A small masked image model, trained from scratch.
Model: 32-pixel images, encoder norm layernorm.
Rows from block 11 of the encoder of a small masked image model, named by matrix and row number. Rows with one number belong to one neuron. Each number is 500 + 40 x the weight over its row's rms, rounded and kept within 0 to 999. All counts start at 0. Numbers have three digits each.
After each neuron's rows are labels from the 100 images, of 14848, where the neuron reaches its highest value: "strongest on" is what is common among them; "lies over" is the class under the peak. Only what is clearly more common there than usual is listed. The data: flat shapes of many kinds, plain or patterned, on busy backdrops.
# fc1: MLP up (encoder.blocks.11.mlp.fc1.weight, 384x192), inputs 0-95
# fc2: MLP down (encoder.blocks.11.mlp.fc2.weight, 192x384, transposed), outputs 0-95

fc1.244:511519452435521516499545486491456531486516478524524519579605542476429512488544556465480381522534521458528497525461519455491547478503531519390529504505618480551477543490476554509505500469512417528520474440513541494506545524521431520527466501470599476509505575520548483502593496408447500482
fc2.244:470479549543472528521438540517565464477506477481493523450359503488554475540499465531461561504460495534528519503544514543474527498443522501559474474536428521422488441566471500502526536512449534432435537563505492453462414493462542508489521491535471523496521429485430460479448516552541526505
strongest on: blue shape; frame; its colour: blue
lies over: frame

fc1.27:456518583476511496485556502510526500509532443570609524459516533503435484543575462500488565500489516415542557543533496466481499519500490480512477422448512528471496457618514521434452427498537570417571499530459491597516422478511572525480499431472486519483484476470449458503503456559561401529
fc2.27:510480401499446500481434486494460500482487559417410486545467520491546492442482554492553461525448484599471426464492524493512501472483494511445526570575492465502514518392459491533490556506490427565462508478535509405498552504460433489503515535540512492518510545534564564548490551464483567435
strongest on: green shape; frame
lies over: frame

fc1.131:564486463433528449538453415514463531560469519532513514495534484469494475450493495558488477461469409535475490422510567500556469494495463527497469465441465469522480457522545505498540513551542489538509593448488507481493485574539543412549424536533474450515539576485500461514464539486545468483
fc2.131:423503543570472519456565608513544479421514479473491470481464503544498557543460509417514490549520580488497499514507406493454496503523511507470521540563500549484511535453432495477432467441452533458475437524469482511498523430488475562464572457478508535494460428516480527464519450494445502527
strongest on: frame
lies over: frame

fc1.325:511459507473495489523479473489444538536538453485458422574512438510446496475547494517501526492459438489513541539443507546450528511463596472493474416531506552464483492421570564488481494484548521530563473458488508456488383550549458466552530569477502556453557541553541570601497522434514528464
fc2.325:568478511458468528539486522530583514460479466549501542461502555471551497539486468480528522485539541545495496506578513443529509500490431484540489537486482472518525545600520470537540537512483521496451498550546506582536542459483559531443446401519476472512424438469436437442548489542511515581
strongest on: frame; largest shape: frame
lies over: frame

fc1.215:467446462485519484486492476527603536575472515524508518484461529483484516525523512504508536483514560524493422482525536481484529554521458549448524407478514542485450415527460581481408530508519560506531527523566527534538489579412522450529536540448443471478433430559499503459493510485541479446
fc2.215:537543565510507521502504527460413490447527477506513460531523449525520456437470494496484481512482466459493561526442434483536471457495496477548494602506499465529537567457513460519573462527484462516488445463432472468474576440591490541455464474546558503536549561410501498534490498512477512560
strongest on: frame
lies over: frame

fc1.352:492523507456522441475576462544465523549516535449492544488498474555446372523575544582514558432508470459465496460491514507503579504423477438546549517517535539458454462483520474520439472468532483460525517494503514514473465476500479476528531552557488432447548504566555514486538466458492459433
fc2.352:539462485536499569509420514478565463470467462489509477515471524498552598487462473433508462590481517571543468574507527508463403504574513558462456472472468479509567535519486526471550520561462522550516498470504488504522508478471519581516497451495517519567424486459487513501437530537525571568
strongest on: frame; largest shape: frame
lies over: frame

fc1.19:522478561459508525482552489530505533417494558472469465550510474512490519522396513528468435504558505469450492541477469434400476478451504474517517519536445483545434495587542597472440489578469495513490522498509543507502455522540482484465504499477467574506511511519482610477488463540463481503
fc2.19:480533408554456503506469538495464470581463459506546544475467506487502490517561503456535569527457483529502473486515534539581537537517512500474482476459572516446586474423474439562555520420534500464509488485490453514504498428468502526528483504527510431507496467498536430507520530467519506489
strongest on: white shape; frame; its colour: white
lies over: frame

fc1.337:564549402535498518450488553509434569502522490525583478440506511469471484524481560526455460489611479452477523510510520515525567568511487514482597553509464509509509427505497515528490482497473529447472541509504538434448522539561483469579531467511526506454563492510544544393476469494452521473
fc2.337:440495468517577533576488575497559530554509536490493551470550510486544521509517490524561487501504465551511492508513452537413422450471478449446498510514516488581462542511481546421572465514511434478534430465503473558522526489488582543483409488503507491465422504481451506577521560492557517515
strongest on: frame; largest shape: frame
lies over: frame

fc1.204:494461507572513515525424451530512516490415483519460489567483502501521461491452436459491435511523487514482449527577490540496501463549436502479507386442533498515492530427496554508509474495509484530491543480554487502514523561517514448445486451534486507544507458508510541470452513487548550469
fc2.204:507512563445511483474585603457503516509594504483504500423501469490466522479511573546487566477489525491525538471435480466516475533471521523529495584550460500467479487555486492496479537500475494452489440501424493477488527484513502512570522557473526481431495540493478399489545467511455419530
strongest on: frame; largest shape: frame
lies over: frame

fc1.121:456521507534427503484459578509454447487536482524539484563522509533488520463572501479473500510422514492413520459561562471481483447522512512493480493511536525556484533441469479478490506513536392575542481535481535526462472594514426553432521514508519483524400466527446461366506519531545523559
fc2.121:530434456514557497535501418490501514514463497471446519436482524459507528526422496529532495486573545486589510538451453514503479558466471489454509515487491465458531480572526541466510473511466559414423495457519457417504525421491538437568447481480462500514578534486540535647524486465470513462
strongest on: frame; largest shape: frame
lies over: frame